python train.py --hidden_act="silu" --projector_out=256 --learning_rate=0.0037 --eps=1e-08 --batch_size=256 --lr_schedule="wsd"
Rows from block 6 of a small self-supervised image encoder, named by matrix and row number. Rows with one number belong to one channel. Each number is 128 + 24 x the weight over its row's rms, rounded and kept within 0 to 255. All counts start at 0. Numbers have three digits each.
After each channel's rows are labels from the 100 images, of 14848, where the channel reaches its highest value: "responds to" is what is common among them. Only what is clearly more common there than usual is listed. The data: patchworks of several textures.
# convs0: first 3x3 conv (model.blocks.6.convs.0.weight, 96x96x3x3, each kernel summed), inputs 0-95
# convs1: second 3x3 conv (model.blocks.6.convs.1.weight, 96x96x3x3, transposed, each kernel summed), outputs 0-95

convs0.50:107125083095152123113132122136144092097100121120118100093202142125105094123092123166111116112116114170137133109150120111129125121112105162129167153152122110124142124102109125131139085135179169118124147148127101161130129152155123160189135102104092139130160123105109131162082128086132134135
convs1.50:080122115091118145128103134169107118106123110119132107124146100116094154110066179123107142113133120136142131112149082149181122148146113169118133132128119107152150073147114145116146120141125113132147109121114114124123135103130121120172126109102147166122096120119138140086177146086093145195
responds to: rings; centre pattern: rings; spiral

convs0.9:148142128101139145143143146162127121075119139103113133122079094119092133129147088119054129153111120098154120125154137126109129117118122133140140160130118149091139151177091104119146137110109143124125088168151130160125083155153138136144159102148093092138168117141122132067095124143158109134
convs1.9:129133169112117116126115127083129201101133118106125155119085147125191126117138123172054132143132128109135130121157160120153101144146134136117140142122136122168110120140078128118116091145136081120112140157147073135175122126070139119146125140148127107132096114132114131117116122130152102106
responds to: rays

convs0.57:165144126135122116111101114138105078091125122119128127115055154125193099133176127123116136130125116128147116117116145111121149122112115134123088124098061137112080126124141150146117127109120146123115132126112144108108119134128121118099109105141171063139120170129129142117169123132197098106
convs1.57:127122135114145093136137129157160102094136132117134122123137156133087182120093135108123152127119118151142150129146115142105147133121129151132165112086155126136136113116114141114080101099116111134102084144137167182135128115176142135122161125180104198141148099134133105137202127125165121118
responds to: rays; centre pattern: rays; wood

convs0.47:156073139132140163157123151112088135170148148159147138134109135130121153078134135140150127110134143113103114085156154119059147116134129142106118133162159138115084114124142116061109121132087144144126068148125146156114131150128098125132102165180113114129150124112131121114129127156160126150
convs1.47:115114097115100088121130126127161113110101108112164114128124055120138125116111113101113121153120141133113118110160104117121118138089106089114111127139133105169125152174107153167089120115175135154146124152099141096100181146143117133090126125109105139112146178133121106094118135062119126106
responds to: white; cloudy

convs0.92:103161135133127109138128138133170159181117115183118099149122135115148147171111167117142150115093095091091136160117123136173121126111100135125129158136152126120164114121116130206134123161108111162128084159097105166148112138113090134125126139131159145101115129107144112096135086137109143141
convs1.92:143115107128103138126103114088110109112134150118126148104165118136101097172134104114157104121124150124142126099163128111138136131125165123135112115113137144113113146105088120137103123113123117135127152098168109098102018099130134109106125167150095096145199129146117134120151157133106099128
responds to: cloudy

convs0.16:100114140128116150133153111089120116121130119133132148111117160106134142107121119117215128107108095185150139104139133128097117134122142101121092145118121114141099092125115134110121111116103148129132104128133138162156109102114122160103108115137131108125155126128065131189115105059077141086
convs1.16:126122129136130124135125120107160134144121121155123110148150112139128130116125109122079132121144131070142131154146089133142130154119130131141165105131088132143126146111147107184147157136109126130130086144113117122105142151143138134121106148084094145122149127123139106091159122157255120138
responds to: rays; centre pattern: rays

convs0.33:136145113154128104054163130111117131124158142077131107144127141102140137119157152129187076121160050149130147118151155145140140121110117140124109160141133144084157110109106122115092137124114183121120096119125136144138121161137107109154142147121118127108136111084119106096117104115111089120
convs1.33:131081128165105120078153114128128115138141129115160131120090138182128122158128120130108109121101111143077123165160135109141129117117143116089128105127131121127127144113103123132140121135183087161192133134108118156156126113125080158142147100117092113130123135131140168145143069118156072105
responds to: white; checkered

convs0.41:140172141130103111130099125144105135092100116110094149099120141133136112106120122052136122142125082106131119127138110135125096120153107141168122158124110100123163117113089132143100123167142117142052128120097085097141125094142160141204133142130143123119149125135095115099139106117099137137
convs1.41:169118102141120109121123088122116161098117115137131114110150166119133121143110197097063140088080124108126148100143143144142120119119155136129143136108106107121136142136137140136171088082079163108104117126142110180094132109162098124106127157100107128118119129133113161093125136141128080122
responds to: camouflage

convs0.4:155134116155124143119141126151120182114120126122135135122124176119200112118085141101094149117094121096144141127147108122110113114144129106146112156153157148100109168161130116113149103154111125123130110130148146130116110142148138152106121099136188130159099106129113093101199098104068139136
convs1.4:107112085123112100122123114117106088115106117111137142115113158109060143113136111102090119120123107122111130117112117117144123123091101083078184108112117140131127131104089117128109109096077139129118136132089121129140120115119125120124094135132097128112081067124118116112158124052094109133
responds to: wood; centre pattern: wood

convs0.43:152126143096139137112139135159171089104132131115133168104078156117170082151133122068086135128123107091156119114105104122114118111122122112151056093131156148118154146119122130137120132134124089118128109135172101126128124128124140068144170099117153101133117135148113130106132119093078130132
convs1.43:178122072148141110134098122132129154124127108123130090144130123125127165112100141120188119135113148138124128133127136083191126123160136088107062191174115144129102110134121137141122136128133112132125143145109161162127122137152110102133145137140152163163115080122123109133163135096081129135
responds to: furry

convs0.86:135119131137121118119136124114138165129084139154125094052135144100149128099156164144134120123122102105116123110162133116135140107113106130126147151160118138108142141162142125150126113152100129114101088143097156191148116096151082102167117108144134084151185180147130153150136098121108158121
convs1.86:135122107116102146085089101160106108154107102160148165120132107119099111126114122130124152112121129062168117120065142104141071113087130141104117117128141146156124128135091161125124148101084113122112129115132118079112119161136108154152153128089131162109122108096095110175132154122137127136
responds to: looped

convs0.20:156118139103147129127096131123143143107105162116049114085147133091130097135162115140117114117099133116126069106137127097131178112165163146130139119147121169089124138136145132145113144137132142137132116106180141106198145095134134140167150124128141118178131097129118131109119112128141086146
convs1.20:138140157137161123115122131136155118106115106117095127120150147126112105137130112124156055129114123087127149098137134053113115117144103118144131125130113085140135098112139158152144053178135107130089120167144134126148125099130171128158125123110134149124131145123183162111137117169114098102
responds to: white

convs0.30:142139100106133105119115136120141123082115126116122132132132117126139109111166123126092135139130135183130128149127137110141131129130104114122132142128101104095151142146061111127138119117139111118112173124128110102111126156107114086132128148128132092146041147134209139075136090180157143149
convs1.30:063142121156137135135120112102169146161125126130109084148158097147140134135126090107103139104128128147129141130127102138128109141166140109150116130128027109159130114130145125127144134105105136132161129127150111143132139144118143137126126135072111136145143119121103106132160143119210121070
responds to: rays; centre pattern: rays

convs0.90:134105126145142152114131093112128136130119073123147147134180106093133133123125122153135144077174120087135151126112143126157115150132136135117086108087141093160102095098067131136137080109107128133109102132121107104132130095097106115109085144142145103157177146092123107096148152094109144136
convs1.90:173133123120110119119147122100135142123120109127115032100060150112115176100133147142119110127148136132123102129152107106093138106130128142162169184158146142129126141154169116101139122144099123131129123131111140160080088126110125138135133106079122135140080133126142122123148135082139134127
responds to: black; plaid

convs0.13:121120098142141133116143127120127113156110121133130154119173126115117147126142214101093138127141130100119117137147136117155140123131105074148136110154163141163131130141125118122143133202165135124105116149110087154144140136079124101164156115131129098115140117136122156120126119088083124202
convs1.13:203113173114155139123133127136132126122133120128146068133086097120145142113122047142121147150125112131116135121099128128096134127124115180112119130108110142104113103100126147144083130064153138113135101108122142086137115125143108121110112106099155164119106135111116122141115100121137125065
responds to: spiral

convs0.1:128144117091141102061118157145114153091105128147104115128118137144113125141143131128117133127142161119146143113142142133116039108149154119098113116114093211096123114129117102134144126111117134142106159137116130131132121155123142100128151127140095106169066148154111085130149106139120166110
convs1.1:134092117127126159052129112124113136143146141130107102117117131121132110137097115133143120165130087154150124115127109139132156072126121123094130146126131131093158130127165101122133126129114127215061124123119128138145117139141141151122140136133137148136132119109156216121107170107131094116
responds to: white

convs0.18:131134158097128100130104129183105126179152128125103124130118133131163158137111101145161114154094136155096116156129157148130113103121118155114176126160080143101111112107119122131136140085151142129107151154151157102099128132137132146141133098136165217079140116134138130148167149111138112143
convs1.18:171123152111107110118130130104143169102114125120132091112085127109132124121126076153179155138153120135138114134117039134126137141155110116109063089136146118109127105105141141133106132108114112124142121072145118139141163108117117111160137141067118130142105097128132133116102133090119148166
responds to: patches: two; rings; centre pattern: rings; spiral

convs0.73:161105166124144130128157114114129114160126118145128165132120065104173115126139117122141128107135123160138122143127139126120111120151123129146164171044131169120135089096083129122166129091141124112139133149110134167118124129106125148154107132132166163139176132118106104170159123116086120169
convs1.73:065105110152138122127121117128145086113130111137116119128149082149094175108100103094134156156121133121114124120142144127109124139106130095131137126061134081153087201135133133118122116086149133125136124141151084120119117152086114093159145112123127159132137106117135120137176145156137086151
responds to: spiral; black; centre pattern: spiral

convs0.67:128154054116144119121141108105130191086106126119131108111068111126130109137179094116154136132133134128146130136148084109128125104119136100179115137181152125138157138147123130129139127092131108108137132126119079128136128125086128104117178156096129145140076151132128074121143125118148135144
convs1.67:175112044095116106127078144147133177107143134111122099136132166143146182106106081122137123142140131136119101122112091128116147123110133059084099126150138127128106151135144113119121135098127115117120134131128061153144127144083119131111099087115145142103122144115146136123118119139148113136
responds to: plaid; black

convs0.14:117145132094146123123150116113131165156116154135103096114127225128165147146125135157118118134122118129114123144164135149115094125091118144142103162103112150102126145149117115161101132126151119138081132145092090123136091129095136141156106168134153154097136156144132136131180144093155075129
convs1.14:107121133113131113132120118093060069133133105105152146130113037114115154099127134120134095119174129112116087101096144100161108109099129120137159100116121090131104119080131139088132109148127147106120144130097164105128136115142106130112120093125118119142101098086127149114107112107116134108
responds to: wood; black; centre pattern: wood

convs0.89:135119102121109126127167131152082139138143139082124135141165173130130151077091142139121115090156141130153110081141151110058108115147184117141129110141139134079110097110146115104138151166133176141104114091143113127113095156126143143152120121160131129155101149166133117099115137147106128127
convs1.89:137090118124149134130075142087136135103115111129124130108149134117140109081127104098122153135091125147179141145146125131155146115132082118074108157107141114124116137131140122128107109108094088133119113133170120133076126111128124109118135136169130111119240116146111123131109161129099121131
responds to: cloudy; centre pattern: cloudy

convs0.7:094145169106156118116119110158105189068111131116105099111162107133133126137119129115143141133180077167124106153142140142117090091147119125150084161166153108102159101144138098120153135111096111093117135163106146149122139116130128105135098114098134085157119126150119158150142126119118138163
convs1.7:114117079127105105147130119122109099124113132119107066139136155139093095128101123140103158114154112101108118163114095139126095099169131108096140115084092161079137126091103090121145142158105131178156124108119121112133150090102166135133104169149137112134098165151159120156123151140127131112
responds to: plaid

convs0.19:112104096119144147153127137126096132157121122118158144129098125126113101179111110093114074099123124115093158115167148120110168134110098088129123128126124120131124105168071129103149095144089126155114127127110101103110125164117136146178110148145127167166115096108145139065124145112081124134
convs1.19:146131123103151085105159124133097101126127114116157115134136106141142124191144113112123137132133152198095127115114118123111103147125117119171139124125164113151139110126096137073130134122176101141109154136107154124097142121112139133106137100108106088101163139154146128035115104125135103141
responds to: white

convs0.77:086110135111107151133107129114127152086139118154123172116126082114151132124130097145147101117156108118132107119158118134132121086138109146113106156115126184151131062128185140099124129123111150107150126127137135133156136105130109072089133125119137122102153113136088168131178112069111106103
convs1.77:175137118098112111139113142125101163126125140132117189134113137141060133136106175124100130104137131100117137120100142133124133119135143140143164108155108098140139187132117115120121112177096113130109117140108170138132124126143135133123111125105112097144111110104119113119057144210142144091
responds to: labyrinth; rings

convs0.81:138108122103106114130088091188133153176131102118089108113129129109127104100151118121107107100082120158093120156110128123118154124070119099113112112145122103093134137092166122120156106097179110117115130113113153124146156103127111113121146104113139153079102089100144128144134164124178134120
convs1.81:108168175157129116149158122065118073117135117181177109159104111148149145144118109147168142156138150132112113116114118151172134117126167149138134146113110119096137137108164171127106149127135096131144134127174118115095129128151108119135082125159128145118118169113152136128103099111107168148
responds to: rays; centre pattern: rays

convs0.65:144139169117122128106129106157122156117131124127118139168110103134111143130167147127134099083119074126105129089140132144138122120125092130134139180161159168138093106145137132160130139126125115114119070128136149111159135124094151125105124168131136100137180093083126113091140106123111049116
convs1.65:113138111104127142146111141114129125155147131132130134118153086128100059147099156147172066148128175143126148155124124148116127132111189078093124081116095123137132120085107122124141117140090129135139114147117090132132114118191119121125111141124067131131097139133117132135113122093155158129
responds to: veined

convs0.59:079119060126100145123136117128124078114125102092148160121125110097090080134166146149153118116118124127161125114144133138127126150114125106140089148147097163134099108129090131151108106166128122118118115128155079146135105115114117113084144103146106117143144191138150144125106112125192139119
convs1.59:088129184149114139118120121132137082102128111139137096127160098151105113132181110126136122128117150111114143112111093166138125102153107156114125121231123125154161114136107119117111126093162127126120136122098106146176130110060137122143155140156110112128127116136112125133087142093123124119
responds to: triangles; patches: five; centre pattern: triangles

convs0.64:112101138095112149091122077134109151098088118133122124139131181147094161106121182113141192098102129136117139117139131109110131142134129125150166156173182153119162142153107099145138144141148135098094169113107141137113124119122137135151109128120113090131112166130092114128151128105120177155
convs1.64:117169093147137130161129151131144129172160125127119153108122100128102073135116089121137083180131170153096131176121111150133142135131177080095112086094120125118127113117113141123123106137103155157161091132109124126111143142108127130129168161128144103126110084152161115132133130101087097118
responds to: patches: five; rings; spiral

convs0.28:057106105128106138141095110113146141151125113116109126138114080121122102146196143101158110121124113118134136129153127150143149107131126093106190124196097121130099097108149121127112130162144149125131120121132131087129131118144114166117131127149130122134123118108171150109137155200155130088
convs1.28:028120098093143127130128123138106146093137134122149190109113123125149191105106173121100128124114128135136135118145104110148115113112139106120159116086156110132101207132109146145096119137118105130120127146152137167104098134128126138119101142093089150137127123134117129125134130109160126128
responds to: labyrinth; rays

convs0.70:102103122139158118118095111149135080103110121114138102107157143094165100139132046156163128102113120118133140100114158116159150075102120167130125110150091153130164147153109121117090106088131155105144130133142162106125143117129091136097136137165150111140109168111117097116161109136126113146
convs1.70:099131196087124105112164124170100068110129133100137135122146166109131161108101065141104123139116133162113127086130120109097109125123131149093132141123158118141125127117104127128058123167091097117149127109108166119091112111109143131120124124113125132125094108129139170100138142120160120147
responds to: crosshatched

convs0.75:131103192146154100133102137145126091137131148131108201125089125128123121112177098084107114119106160142131114133123126118139130093110140173156127141124121098135078140158125122111104137136119116128078114131128110073135127077159130113168145137158121108140126093142133113128126093093141121171
convs1.75:129115108121159162131081125132116097114098101117160091128181109106158107138089083184124160158096119114134124126163111131129149116116151076161131167136105105117145139100119136138137133182145124115132141107152166132153119125048112117118125134158132145111148137118145107115128116140095141100
responds to: camouflage; veined

convs0.5:114088131196126104095109128118148087126123126092133146137168076088141090120118155181115136101159124130147143116150096112126128155170130155152147148131178153132166143150111119126131111174149141110150137150104143107155125071103114146115121093095126147130152108142139153130123121125155104133
convs1.5:131109151103110118118137140119093104086118110091148100119153073121153151088114163160100133161110110122095093089128140117163126137111098126082109098135145118133121098117149109104099134112143113122107093122098191123093130150123114116118121073103139137110108091100130115083146114099114101115
responds to: veined; bubbly

convs0.55:119140090128025181122135127137126100119118119129089127132064119125114165113147110135119111113090117110146129089122155111117129102105132130152137119127143142148111101147102110102118127130141153130111095166197103163110111160129127131129161141145118115169167135127128134105136106154110143133
convs1.55:142088139112031152125151139102135162128126136118110138113142114108127138089115143126090118119037112119116118109139136118118116139192095142114146177140137121141122104130127100104104108092125120119096123169073155152143128102120112110119117148123137132126091108106118117131143125134135133136
responds to: furry; marbled

convs0.27:138100123153115135124132122098128135143100122117127101128192098107150120174177070141152163127152161145150119132157111134111146121127126143137114131138111130126089102115147133117107117084143095116161128074173143135092067117152119106128079155117148142157142149102121113149130122168117149093
convs1.27:103140167103150149124154123115129110128121133125142061139147177144118094137163083132119130139118099120131133117097119167129111123108127157145084138107156124086155120097149129129111132089146134129154113091156143057084108129141150130128115122140132106124210151125114137128136124165119094125
responds to: black; cloudy

convs0.42:131092130123150142120135128096169137137147112107129148149100131133122173109128118133153098135107150080124118123108140114154132122104119107116123090103139138096113186116143101109183136102060131104139114119165129118099150159081142122118090117104123173130085105099117125121151160097085126167
convs1.42:145139121165179104113132103128129119097127117113145125126167122107101137121126174134090158123092105138118140107194150079101163118114133141125109156161098152133123088120121130147099124130177143132091113160148090171133085119104102157118129116117141153126096108124139117131108111130109088075
responds to: spiral; rings

convs0.26:124103101142128104121157091101124116133096173138095176071168130140168162117135122144166149151115143089093118130114137149141162114146116148137120179135148092157139119185130131125147136147149165127102148137120125105139141123151115144156128120118173164077129136160137135114120097087112107140
convs1.26:132152153125127120088053081158127116126146110127130109072094105102119103109141148084099116130107141137141110096169114105112089105115123147130129129155136142134107139111103127119155133107085099142133112125109103129125125090104142142112095146124090139137170115094155091145191111114112149156
responds to: black; rays

convs0.49:145120094149107143113130125128114075112130096122130100146162137119106131134169138134109158109106119162125133117127101125106145082137129120114100145091140070134101140112120135104123130128114133133155153116128123117168122181099129093149157110158117137134122141112142066126112100232133138107
convs1.49:168128126126133133133096119103118100118122151102133136132142095110083117108105119115108131112107111107139139117131074145140124136119131108141104098248072093143124123105121138132123121142122142132130152139124111171143125098119144123152100146127105084130097117113136148127083127084145089104
responds to: triangles; checkered

convs0.51:141090145165091116117110160146081138063142133109111117110152126143134126111175126126130081162132145118116096107144113127131093159120131131136135133164137103162110092128101120092103157101148113116121106127088137149128111127126138095082132143115128189146109130140077146134148095131100082153
convs1.51:122144076133138125126124140091145137202121147187119126138131115127147068154119107098125135143116121132141153134103106152120102134134175078130111110096114137109128124091135115127144162147092148127118155138122113099120161143120132164105140164183083079112125125126122140161118116088097121117
responds to: rings; plaid; spiral

convs0.10:130111111112108155131132127150096155151124136109136105098201121077121142151141134148094127105128089139122124124125150114099105095153092101148133153157121154134166129138124125140098139152144126124144129108138183153111111184135104114086145164190115085109149118156106122131103132160158117102
convs1.10:123117128139148130112088127108128136087120090083130105115144123125126135128095123135132138155103116102120110090137138087138135140111123115080099168142079142131073110144103119097107088131088108108104101158118118141084132086092140136147139088103144165113162099090138102106132132110102137078
responds to: cloudy; marbled

convs0.60:135133136123123072124164125138032098080133121118134139128124073129114128160136120143087125146124100122164153132117137118125136142118130142150136156124086141111160094121086125176089127119116131126135154129126145125113049119148144139137158154125119092147113146137100137117138164137139142103
convs1.60:126124134151117067144123125181063099145138149123135141107128111125141138093083137124115123150145156120099111131166131089145138116166122127122118118136087136180116114148090127079104148132096136129126116136122126182107048156132131116146180137156147123110146153134131108131122127135149120110
responds to: cloudy; marbled

convs0.74:130150140137148100101122154125140125117146109111141120155118134064143107121140104144161124107152132125095153073129118148166158129117141147102148155127085195091145142122114105107120105096073146089107117135119115166149144128121202123101100149126133115126149100130092118139113093145141117119
convs1.74:077073123100128121152130137126120133105096124175119146139121146043149121134134129142105146087087185143101136139118172138094098137129102109115121110113137117161130131148159114139153131137142157086171120114110142113142106163142137175129152123123124168143107138158153147136159096122122129143
responds to: white